Rows from block 2 of a small multi-label image tagger, named by matrix and row number. Rows with one number belong to one neuron. Each number is 128 + 24 x the weight over its row's rms, rounded and kept within 0 to 255. All counts start at 0. Numbers have three digits each. After the name is the row's rms in percent of the matrix's.
After each neuron's rows are labels from the 100 images, of 14976, where the neuron reaches its largest size: "strongest on" is what is common among them. Only what is clearly more common there than usual is listed. The data: rendered landscapes of hills, water and sky.
# gate: MLP gate (model.blocks.2.mlp.gate.weight, 160x64), inputs 0-63
# fc1: MLP up (model.blocks.2.mlp.fc1.weight, 160x64), inputs 0-63
# fc2: MLP down (model.blocks.2.mlp.fc2.weight, 64x160, transposed), outputs 0-63

gate.143 094:115129162119179120114128132114121113137136127132115137121161127151156154106122146163161086122085172135075097157105126115120112063121168082153133126124088112095155114123102119114148120134126133
fc1.143 102:164132122109122129119101100112114109122091121097095138112132139179144138160159110103159134173167120140146118114142089120168164168100103138143137146107126153153087132127118142093173132090131156
fc2.143 092:121079100151131106075121167123079130154139129117091120117141113147117117112092142111103143105144101124075131128154146152134121124163171123108054124125115126134120139140162122127158117104131093
strongest on: night; purple alien crags

gate.138 106:130096073124107079115137145152097084120121103128086120180105180156117158154108108125159139100128143111136119108111131140145146128139161114116148094170127146134117087126101167141126116130148128
fc1.138 094:105164166118145159145123091112141180123157138107159127072143083105137108110141145128098106146108099151124126142153117113098120136111094138155112163075131130113134160136170098104108146117120143
fc2.138 117:166103094134124100102159135079102112103142156132149120137106167137104139145149138138138128164166125134093134177155136094130115149126131155103093108093105143116108131150104117181161170119144117
strongest on: red mesas; sunset

gate.67 063:158104096137127144130111111142111092064104133109131151152135141144156102152121111122132106121097078136116112122151142061084137116098112159119137115135113123136081090086151138107149101127139119
fc1.67 071:122118102137175153122143145147168111138137103174108134108148076156089120134115127167116106150159132142092081100122111116146136164126135139140126181094153150135127125134123146133123146111186154
fc2.67 064:150153102096163132079127138109110119131109116112137151142118111138117097145113099121118168174186165145111075118137099095163138123136089097138108108108175118126104160153143130145116115125139140
strongest on: snowy peaks; sun or moon in view

gate.23 155:163110164155134144132072124138107112156137134145133125162140120152085135087149132094138111175125099133126109125129172148111188139144154150114145130160133143141091133129151140080107143139127083
fc1.23 147:155104159160152167134083132123116109180130146129137114137156112142083123085126133091121120153107128146134129103135162133113181140118148144116146146135146155133080153135131130074104151150141083
fc2.23 132:100107143105145097145089108114167125102116112185170161146131138141129105156110131138160097111145151102123159148144112092180097126097109089155118148122141093092122129104126127115146151162125121
strongest on: purple alien crags; noon

gate.40 109:162141128139152124132097124110168095157105090131173145135148118144091133115117110170119125143159108115121160141148154157078112149140108155126119105139142083132161149130097149062118160122136117
fc1.40 094:141143111104164133138098136131149100159127090146165148144159110129096132087107143166113161141177132132111185139119174138089155148162125165123138121145112092150152136128102125110123135108120093
fc2.40 105:125143157146138156141106124175158129105156090149092123070137112120151110120173089146104128096142102140118176131115128116168079118147138113138105124134128092126120170116142123121145099152137087
strongest on: purple alien crags; noon

gate.14 068:114137162132106123131116137127092143107136093158130119097158142095083152129110090135117171143179144141115151125116096120131130104149144117147100154118114152109121098137158122096165078072115095
fc1.14 078:140147149117086118111128112158109139138115178129148129113105161117140157135146110150121147104130129139078152111128143099124100142142115121116153152097093154137086101087156083145128126080098073
fc2.14 084:151120134174137103143107134133131123143120137104147177132116116119102125120087086152090167110138145086144114115154097109115109069142142152154110149135106083128109105144104111096138104132074116
strongest on: night; snowy peaks

gate.99 100:120113127156130161111169110166099146126124140169109152104145154149109144128149107133117140111189152132162165117145175121142134103169103131137113155143128086151166081112124135170145111128118146
fc1.99 086:151149124116143120130104161099145110122138176082098105123075110095155138128116130129148098117072113132105093136140111135125123138141098144092078138123134186084127172153124125130151127124133137
fc2.99 091:179109114151142114137145103143136141167150150121153167095097126172115119120124062091127127109128118121114116093106139099104138115136122105100107160133119130121133137164108170122184111121145085
strongest on: noon; water; desert dunes

gate.109 086:094116080103145127143135163153094156146120098159173127107141134130115135186127131188156168118150163140082120099134148149121095170136147143152137122135106124129113148123134111147121162121117143
fc1.109 077:148139152141112109148133110166180142135114101133087127123102131115116156092146128147087091127110127132137177116164136111145117155100103134128136165113106127108116120122154094141066116151159075
fc2.109 084:099131154166123125144103177114114158187102118176114144098115130156122121114107110116127155165110131136144136116158127129140139153147114167141169084107107115098144153119161126161102157161159126
strongest on: sunset; purple alien crags

gate.129 056:134165094113109100125135131107149144157131126146112164126155143115141134201156131131135146151124137164128176105119126094148179162168115116125172139110157150079124108111145127112137092129115141
fc1.129 062:118119102135136138181127109154143098117085143152111115127097075132149113113124152137140128172128137113150154077094133103163088188114133115126105127123143128116131100123097100122093082124129107
fc2.129 059:052156122169081120171123125106125105135159150179112085167139134131110129105151127113129125142122109143118119118125120134113133133119116119101112119138140120127098110112179123147121145203133151
strongest on: purple alien crags; sunset

gate.147 107:130116094116110132165122106100129134097161139112127128171136135111110134151174078156121119114136153111147125137099154109160125085099135138163129102082071148121094150116135129109130179100144147
fc1.147 106:138146078130121067113165109176149138074167154078129133115160127113094129123131113133119120131144147150124145129133158140108117137161156164139129124129142120116086100157120128168146164104133150
fc2.147 114:092123107146151135163166121113122098139106079097155107114144117100165113121144106172123104112154140100150132147130112158136141128130099095153121124109161138091085142082136111110154100095093152
strongest on: red mesas

gate.44 073:159116154121141135118145121135103114160132101069113115113110116165106147110071142117115126106121144124123125132142103171099123115120070121148167136169125115098160183126135158132155147141147166
fc1.44 075:179130124133152125131143122154149146134082098099095111122116121206129150108093104132127109132161138115118088109117105140115096100136076141136164128137128123118130145118087132165130156113132173
fc2.44 075:109114127145142108124125125109161114132122146071112132127095059160133138087101115149144102139100166160112089147130084110088114099123111142091153140134114116116115101083095150125127138105117122
strongest on: night; purple alien crags

gate.154 061:092134190142128126098097160104135126128094148149114116106142156092133153143128116134110118086114150131081109090136144116076159098086130136109169120132111160108156101114131085136137113145137133
fc1.154 070:149135080157090135137161145110112106112140112090113143133123113115129128091142161100098146125141133138132128140143115127198101105160099143103102138123095115178093095141127152141114102092094097
fc2.154 067:134165076149101117131174156118122165153133152175104150122163152113115112121132129158136114090147123150120100106122176125129107152104148166089136149130139158165138103139116141162151164118102116
strongest on: noon; terraced slopes; purple alien crags

gate.96 089:154123136142126090130159121147144109126134178137129130121119151142105142146126121185121134158161132097103151102112185126108081115118074123150150110111176128173148169141169127125144125138130115
fc1.96 089:141132162128132157122092123142090159151134088116151089145111123119089098113145137075102116108083136164135140120138087147128158151140141141142062146143088129115082101111113118145113132113127131
fc2.96 093:141142162131127139123123083098123122090173127101132151107196143123114127142167141097151136092140127128144106119176136164121138142107108098107152095123138101111158174119130116160136103147083118
strongest on: high relief; noon; terraced slopes; land: purple alien crags

gate.124 115:081104127139121148174153092119096105159094126170158113127146115165117123115141138128114156120137095133145108114130156129148164089152136129083171101130148126109165112168164117153125157156118120
fc1.124 109:071105125124121158161121112178106122148122156175179094119132123148122116145137127130110137118123094143109099129100162092137153088134111132096153117109138138128148134153173123129140182156108155
fc2.124 109:139112136123172138123121117116148144117069120137114141182128109142102095123138169094132150127146162139141108130120152139091120119152121132108122127138168166105110121121116130087069095063142123
strongest on: noon; green hills

gate.31 111:135074145145099151105137127134104157114118141156097093094159101174109091153119094093164158140159140115149125100108108129090095103137142146123163100123103122138149143160107141123141133097133157
fc1.31 104:125157095143129133101129135093100110122134180104120158089093121147105096130163109123149141158119123085136105127148116106144109153104147098129082113133105123080123125125123138127162151168149068
fc2.31 103:172137171166111141084113142100138155132167112144116149126135144145168116176106119138115104126099154118092070153100123154126112117145099136145155131140156144141165168142099144112125140135154157
strongest on: night; water; red mesas

gate.81 100:127109082102115103114128137098130108073139154086113144118134118126111132113106068146095148092099125136151126117135156117112096107145156093142129126115110159147119143166194130110102125096111105
fc1.81 081:152116153125137143131120142124141138157086114156144081110118122159131122139113186114120123148155137118117142122095081137147148139093119141089126163168104062116146131107082168143109152149124141
fc2.81 111:112131145066134090073097124135128123071127156139096109128148155121107135144101156105157133127108107101136116116111105080109121102124101126120114114106058144145127123142111152107097133145135151
strongest on: water; terraced slopes

gate.18 101:155113149140084123152151122147167101090129118104186098125126161134158119181100159123164133168095124115153141142112120154111145148126141148129150084109164143143148169126102135121154143117145123
fc1.18 106:091138117130164134107123141091098150178131143168074154126115099125111144067157081143088135100153141137110122095128132110165126099122116109124139180135111115117116104115157129145103124135124134
fc2.18 092:114088142155161163151151173173117130122139115135114115091132169106120163115130139150142141147109136130085125080176132154092146105124142158101154070132118136113143163119127136137114113112130160
strongest on: terraced slopes

gate.39 078:098109129131139128117137137103104130111157145167165148081146126147133139121160144102083099122129102133121122085101141112153132103137136068133134120146129073184171143140137117137129089102131161
fc1.39 087:089115161119135171114156135114158133113129133125202177120184157163121103164139130133140137180118136145137114107121140114144139127120139131146139125180179113157163130131147154136125125133114119
fc2.39 090:106171121171116095126129088138159132118138116155130081115111130089124156122143172139125121153111119115152128108132058115121128130121135189139107150067104144099111129144108112119102112110131109
strongest on: purple alien crags

gate.15 116:113124161157098119068109115168119140118137187142100149105139184158143113134134131113106141149118127135113124136155110100100124139138121121135119118129133061127127138123119141135166106157135058
fc1.15 128:091111147128120126077097107134144108140152134123101136133114158114139137131123150135095167132097158143122111147174157119136100190105142122151128136144149119092125112118113110116104105125111043
fc2.15 128:138144131123089126187123148125127151098132104133124098131126065134112102099141122122146091131145137155139138132117145090124149076087133141126113181127121143087147100144129108120111142069121164
strongest on: sun or moon in view; night; snowy peaks

gate.11 103:130111089117117147124105104114066107163119112168136115152109155090156125099100121127127133159129127140059115105105153135115147127152137179096102135122080149151096116118099136129114129108142112
fc1.11 108:126102100138148123112124117117065120159116137162136098129096142101160137109111135130149148164118152131046126094100135108139158121153151162102105146107084146146109109136101111141100143106127126
fc2.11 105:152156131128167115113137126129098142125111150124129097154099119137092057122113146084088137159142151095128137138111137168137099162114154125139161138147169125124120126114164093120099156095141163
strongest on: noon; red mesas

gate.98 064:131117147160148080109169124175117144138093140094113118120063130117092161139107176138146158109128118115137141138082161157144121125140172102145112117104116104133100119147105141119162143127121102
fc1.98 065:113155156097119119082150152109081129153117101126110134191106131143093133124111155151104173098099108156101147147108116103139109095147135139131119105073153107102116152136131104116134159147128109
fc2.98 071:109143176095138109136085096118099146116107128090096126146092123143116121073137114138109166069098135126094122125083135127162093105116116120123106090108116093126115136136137132134102114159101126
strongest on: noon; terraced slopes

gate.119 132:120114147107128110104146103152133110082163099129150055122078136128171128124127159134086148126119090124123131175107103143135146138134111146144105166137127095153162139126118104106123161108094132
fc1.119 121:098102129116126127113125106130141131071150107117153096107130125115144122155090159145090126142110099139105153147121105126133133147128154142148101166116127064173186135143107079103099147108129141
fc2.119 120:159128137117159124141145129139113140087133104150126166108131169139162141169090119164084142115115126128111122141118173113110078121139082141135119140168088106153146166129160130102104111170122117
strongest on: purple alien crags; sunset

gate.9 101:097153100110106141125091132128118154120093117138096150062080145125088133126176116153127111136129133089121099160165121120135075119110110107085116139113127139114096110115149102122115109143157139
fc1.9 104:139099116080129089133137129148147115107135135118121128138103142133165139121098126100106112129107082132132136112108181128145118144145170131141149173162062137080112119096116107127133116095075126
fc2.9 104:122139128058177120123141130144117124137147108179122138106127135105141123136142134169162151152131130136142125180123193135149117158175146120130136142130072109099112112131133116123105116095105154
strongest on: night; purple alien crags; snowy peaks

gate.2 058:149162119171116115155132125115136127094156114174107125160134168152123099104137118095122147145140138081126138149130093114109113095096130155132140096077124136093123141110156112104126103128058138
fc1.2 055:152102137132065135138108103063099104141126156147080144142168167091152104108090124160120128146126140115130131162149135097116141104128108101121115117145142088120156163115138092123144144121116139
fc2.2 068:129107160127118141143125100088137076150148157151125138158126091138116128141099121115104130103139085111102141137132116108058121107113115163118158155118087145126115081138104132134153131110074102
strongest on: purple alien crags; night

gate.47 098:112126151167134123144174123132139148179123148118166121099109150107163110088158147165098150188120122123112102110108122100121139135146199126094139153116106143139106132107150128161121113138133113
fc1.47 090:110186146136177128114105094161132158128130142136099138077137135131142118131165121158166146163142136123134142108108098101127103077136165074110118133115096093130130113140129101102115150119153142
fc2.47 111:116125138127123146128107113129168149137093078112144151105128112175098164135128145142178111126094110121103123123136093110114147106154196129133117123119187161140140129139122121098144077152137114
strongest on: snowy peaks

gate.35 078:130150124096141137142090122117124100098132104110073124138106113123124180155146077129128079153107111154133131156140087161131166141119163116106115165098121101132097110145151123111137142124179132
fc1.35 086:143164126123151137124152116095089143111166148138096192134116112127168128137203109127150113119114076095122136150148098117129125134144131149136120124096090119113138139116146130178125101107150146
fc2.35 087:126130141096156121144119134130124114150129109093121145154190118144148105102185106107129139143136116166131178142123170163162113146141102119112130140104112121144143132105140114102086114184159164
strongest on: purple alien crags; sunset

gate.114 105:136135113106149113117134159105124171186136081127178145152159142125122156106122103136091158106114139129117078155104146149154104117108122135140128080130135146141068146147143150160129117156139127
fc1.114 103:130122115125131095092137148078135153166132068105172157150166119134116145098124127117102161110122103133110080136114148157134100119117139125160120077139134142140062136155124147157128116128132128
fc2.114 101:140139145129152174129120121101048133146120131131158167104121182151162151126136121130113140136124124096141161141128150117109101138145116091153121127127184131136150121102123091149126075160115142
strongest on: red mesas

gate.102 115:177094090134130087123116170169105097138136176156075133147153120145125141132112094104140141142162117148116120126098138079134115122116114166109141076112129132141135127176100130117122144140137119
fc1.102 120:125121127155087173129129145135164136156114109173160120093120117061145124088121136170133137155109149131129103176140142131179106123122110162152151123130105110087141111132142110136156159108125123
fc2.102 110:138165088117105089092110152115142133122130157136105119140168110132125122134106116144132161130145182137075123114154144129101138145121208141122120116116115090151122145156143118148110085104091131
strongest on: noon; water; desert dunes

gate.139 094:163159081117132086155164119131146079117106144134143134097096130150123122130134131142127114135130104083152140137150126131116149162163116152161139176154156134156111159168146128153107076104104117
fc1.139 112:102111134144133140123140107115131143116109135133150157116139106067094186113135165160109125130113130180076118121134157140094132107113162124127089079135108100141082120123120129090146145112125156
fc2.139 117:120084110156127135088143156137079154149159143166120139124120123082148119158131140132100104105123137161124130163114140168127110107101088131153100091146139132147103139181100133125140167124087112
strongest on: purple alien crags

gate.97 110:122084110121135150097084146152108159200104098139132097100122110148166112130130132119074134116100127136106124105103117155138103134117100099116148158150090111129141127107114160126113091136116166
fc1.97 108:126108177121141108101107132126087147156102105123090128099155124121114105126137158112101137187142138143139156138115087109110095129110149106079096113125077083152139106101103124151126129138154148
fc2.97 116:096092107162104130114123117116100100140125160136142139117142124110144119135137123123132135119136125169128113123176131128130151132111118099122069108054129089096103106100108055128115120098145109
strongest on: night

gate.85 073:169142149083159100121120136147073151117130118113134104166132121112114138146133144117147167143130147160113164162095075093116113140109112122162158104105125125073116161103137100130116122155127104
fc1.85 072:143112154126077116092123167120160133116161147163118105146168148136135112129090128144145107108111100160150131159190145116124127095159107129096121120148138152156124120168068125104149139111129123
fc2.85 066:117120149163113144113138089142145147097144167172174144132138143139130104137098147129120086101120134150113126080148136131133125125148147166141094102113132139127155085130060077159124116105121129
strongest on: red mesas; purple alien crags

gate.103 142:120135156147102121104091128138123099105124106095140110086128152155123105163131183130119140116135111082138097120132086141116139112112155150146144092115159091067162169130148128121139112145114094
fc1.103 119:109144116140142113150100129138114169156148098144127155109123090125097146104130092104152099150122119168150146133163135129110149126136094123106128096110076101164137165163135165175129114132173155
fc2.103 160:113093156187094115139124182115167155134125108166120114103128143127102112153153133163098144101121097091116113119146118150125140095116140137130130084111154138088122175135105136126112085145129099
strongest on: sunset; purple alien crags

gate.120 098:122103091065164115107106122164107117150120129107114127089082068121122121149152128134146149155124143136125109129142117097115113173095126130121136155093090098123127135158122089123097154147141156
fc1.120 102:119152192186121164170102120119145132121117150154169126122159136117151123114115133111143085099100153162111140135081102139116136091143128150169112096143160128131128168131136110145146110145112110
fc2.120 104:098077121149148135117086122150112130143133106089118149115087107154094163113163117105159103120141125176157071105168112162091121115126147134118108098138141123124135146151169136137115127142141096
strongest on: sunset; purple alien crags

gate.13 059:113161156098109142146148133151138132144153175100144138121141129106140086142075103154119172122133130096177100131193137114129137101134141146086145108116139119129095147126093133087096121108126132
fc1.13 056:162143107095121129130137162126141164119096113096152111127110124110140119135105135144131164155149169166167128165151162121115147124162144098135101104149083132131113186118163140074132132136099108
fc2.13 054:140140121117138108127156114076131109129139175144109163104137104149124194112154156122148168144132141128159135108149159165115114106122108125123120091137134122163121177101079112090130128127171123
strongest on: red mesas

gate.5 067:179152120181133151121136133122092094095130105138150113098133182110107152133178111084148144143142128124134090161134154141115177120136133116148131122117150153148149187119161135121134121118133146
fc1.5 069:146124139112145120139094132087166152113117088115165131121098156156136152141133081078145110115149169142169108079136168143119158109129139150181120127143158133125110097144139142107144098119114117
fc2.5 066:132146099154066149093098114113110154100140147129181129148121152120154157119134124129131143161166124115153092156125163085121144108145140097183143126099149121150138150108120113139129106166150151
strongest on: purple alien crags; sunset

gate.107 118:093103107152160127139150087115112136141077097123162146106121163123127122125096125133196103146137090100153115120117134140156152132119141113121134102140086090141124089095099099171140135144113137
fc1.107 101:175159132105086119132098184142137144094154158137094114123147098130120105111148114108078121108114157148120139133134126113107098117119085140111125150122148139116133169152166120064128131102135096
fc2.107 101:116152093167110090180086141130146149145168141108158137091140101120135179129145102125130139148125098138079070113128163090158136128118129141128102139130091125128120124132113150131157125149106151
strongest on: noon; water; desert dunes

gate.62 082:127122138156119085129143173173158146146162133135141128152141146151116123112135135142132139131200119143111121154157114129154116126161142140137158125099128163150168102116057168130160158123133126
fc1.62 072:125068093085121102145138144143116123114171138142114131130121124112124164111180164126140160144157111120146106157120130133124167134121100162146127102113149175145097131125074165125160089117134120
fc2.62 069:105133135160065101132134130123150115158103098125132121084150124126145133136081123125106135145136090134119120089095100154201112148165131134141118121112133129138069100114150126117131133160106156
strongest on: terraced slopes

gate.58 083:163137151107089141118086133147115174105175121095162164157160139172117124153135126145125130126116149147133123135098083149101145133106158163131136121089162098151159151165128123138131111147100144
fc1.58 073:117153175116088100132141135150114169103156113147129162145145144174093132133130097123132123130137151186124114163116079132126117086122155165139149127127144089090109153148078141130129129124106135
fc2.58 084:128104160147110094132127146073125143097113141169102140120111139130135132142134129148121142172160071105141170117127111112131134121158102107136158121101151101108078149179127128125151161133120079
strongest on: noon; purple alien crags

gate.53 071:079102130138155097119093150124163113154157094162124101116143123117116139133178080125132166129113153078111067136152133133128147134111131154106127139131120113141149126151067124153103132144144118
fc1.53 071:182111154111120143148124088112090138132134134112102086126147188120160133168094103150098112106138146154114127124119103172119147135141103126155091137160125147128149119146170147130153130112163164
fc2.53 065:122139110095108133126188122129146109127109162111133116126137152158119110086143126139109092149123148110125122151125142163168156127128107103072156151156098079113146164088112099132178108123137117
strongest on: sunset; red mesas

gate.52 143:148127120099116112156115148110131127133091158125196132103126100157122144161077093115142083117136131114123164099112145122104119119111091142101129130115114115091149161137083124152189134143137116
fc1.52 124:136100107119133136122117127116138182169109168143163128149098133106120094104131120109124099127125170089177174097109149112144113122145112162133097150110093132138140105127131149188137100133160118
fc2.52 114:129143119099151122122135099130104132080143141136115151118109072156155094140124059104083126146149141156145138094146169168159137144131112103148101137128096153134128117139124115129150159174144148
strongest on: noon; purple alien crags; terraced slopes

gate.127 056:147162113106088098137104110150139121117092179108127130125085138163107117168155124123122104127177098151137121115123159127103145177122163113147133176133141143141129142086108128150134093140159158
fc1.127 063:172151097109100114157148138131109144161113135113114145072154136153140166136177131130130105139152131133139114150144141106117146133145174111167137176161173107122132150110167132095148139130150166
fc2.127 060:128080116105165121134162136123104120107103122147123114135150144119130073113107121143118118128070138168106131117126112159159083166156159167096123113128114103120114087135117125133102135169083152
strongest on: water; noon

gate.49 124:140127111100142159165117152137121146145149097115090106170141149127134146108064164101160079153138103098107108128106094137165136107107117126133123153153135100130139100120120157149130123176093117
fc1.49 130:121094178121130095111093126106137111131142118136160116116158102154129122159173084129103163130138168164118142163105129100156098116130141102154167125125129118159142179134128161094104109121141159
fc2.49 125:105122081120118159155123140159102162170115129150142090098120115125154151160088113154139137089127097124152120095132172127120144126094105139145136155088091116089178150150153146134143114140125131
strongest on: water; sunset; terraced slopes

gate.72 110:149134139168129131098116120121112076150131093141120088096099192151113139110145122130113115128101122125115101111145104128085168127129151123121088173123072123131135172106138104119129172122117126
fc1.72 101:108128111113132130107151154136163179120118167100147170135148077136150129143140113135121104139127093117112187117110153117169104122162123123163137102111168113145104100179122141123166104134106127
fc2.72 106:122119121105167131116162131113140115139132128095134120140163187174132145147110138103140111151095138145111120134154151126106151141180131146169099155120097113100134150156088171102163164122141096
strongest on: sunset; purple alien crags

gate.155 168:084140094145133126140113087139133143118123081105143154152133092130122158074127122103142119121133089140088165105157136106129119112159140076110071143121131124179121123106115129152148104113138151
fc1.155 156:162116143133147123110130165107120124127130173131099109086126163127134086178120141157133114143133146106166086142094123125144132130092107168144175088144120133081128134168126121102125152163111106
fc2.155 125:095138059153157136154144129160114141120125128113112113146134115123108112097129135104158122167162087100100135139118106150184127122139092105158132064139109118151150153110102112168135121121122136
strongest on: snowy peaks; sun or moon in view

gate.86 062:142129150111136114112146123093114164130160121108073111152122147122116161145154110164117132131120104107118163140143146087099155156101116101123130137130151123068140159101119130179072112133165117
fc1.86 054:126113110138139173115151156132128104114120119086137102077122113092121115177127142082148078117151128118150097126172149112104097143151108083116118144173108141132167123131143135144113108134166108
fc2.86 061:138103139094169129129103108104122115120181095154126113108163129118063170156129115099111097072119124140128132118091096140139129145120121099134082104121145127119102072104134133118126146135117122
strongest on: sunset; purple alien crags

gate.112 073:099071114083092121069104120150132114100130092135140116127146115096152136117157126069122125127138141106107104074127124134129113132127120147126105140107181162141174113113126097114130123138106147
fc1.112 084:184095150131147082168130123131110163164139120123099148102112131090091134137098132199156136125141118132147140119144143119128106126163124131121169123146081105099130139125114149152125145116123077
fc2.112 070:139122157146154092192132170135112140134095105092131134083102130127103119127130135156120101114118087135117145099112157121131096102139171131130139109160090082153090142118122100109124124125139081
strongest on: snowy peaks; noon

gate.88 108:090098133102122149140124195099114124144126112171154146157150091134135164128094125119121176155144143152100099110129105113122077086112160118129110115153133106123158137107172116119119116150115144
fc1.88 096:118136126111096136133117129118137138135135139059155117106121107101123097134159090118138107112118126123135128120055139119129148162131097134138113125110074101184089178153114120139108125095126100
fc2.88 090:134168139155103133112115117176143145151143151149133114127074159150138128101134139178115127145096100132098143114128140151114149144118203114121115153119128140160093135111113135193134163127137118
strongest on: night; purple alien crags; snowy peaks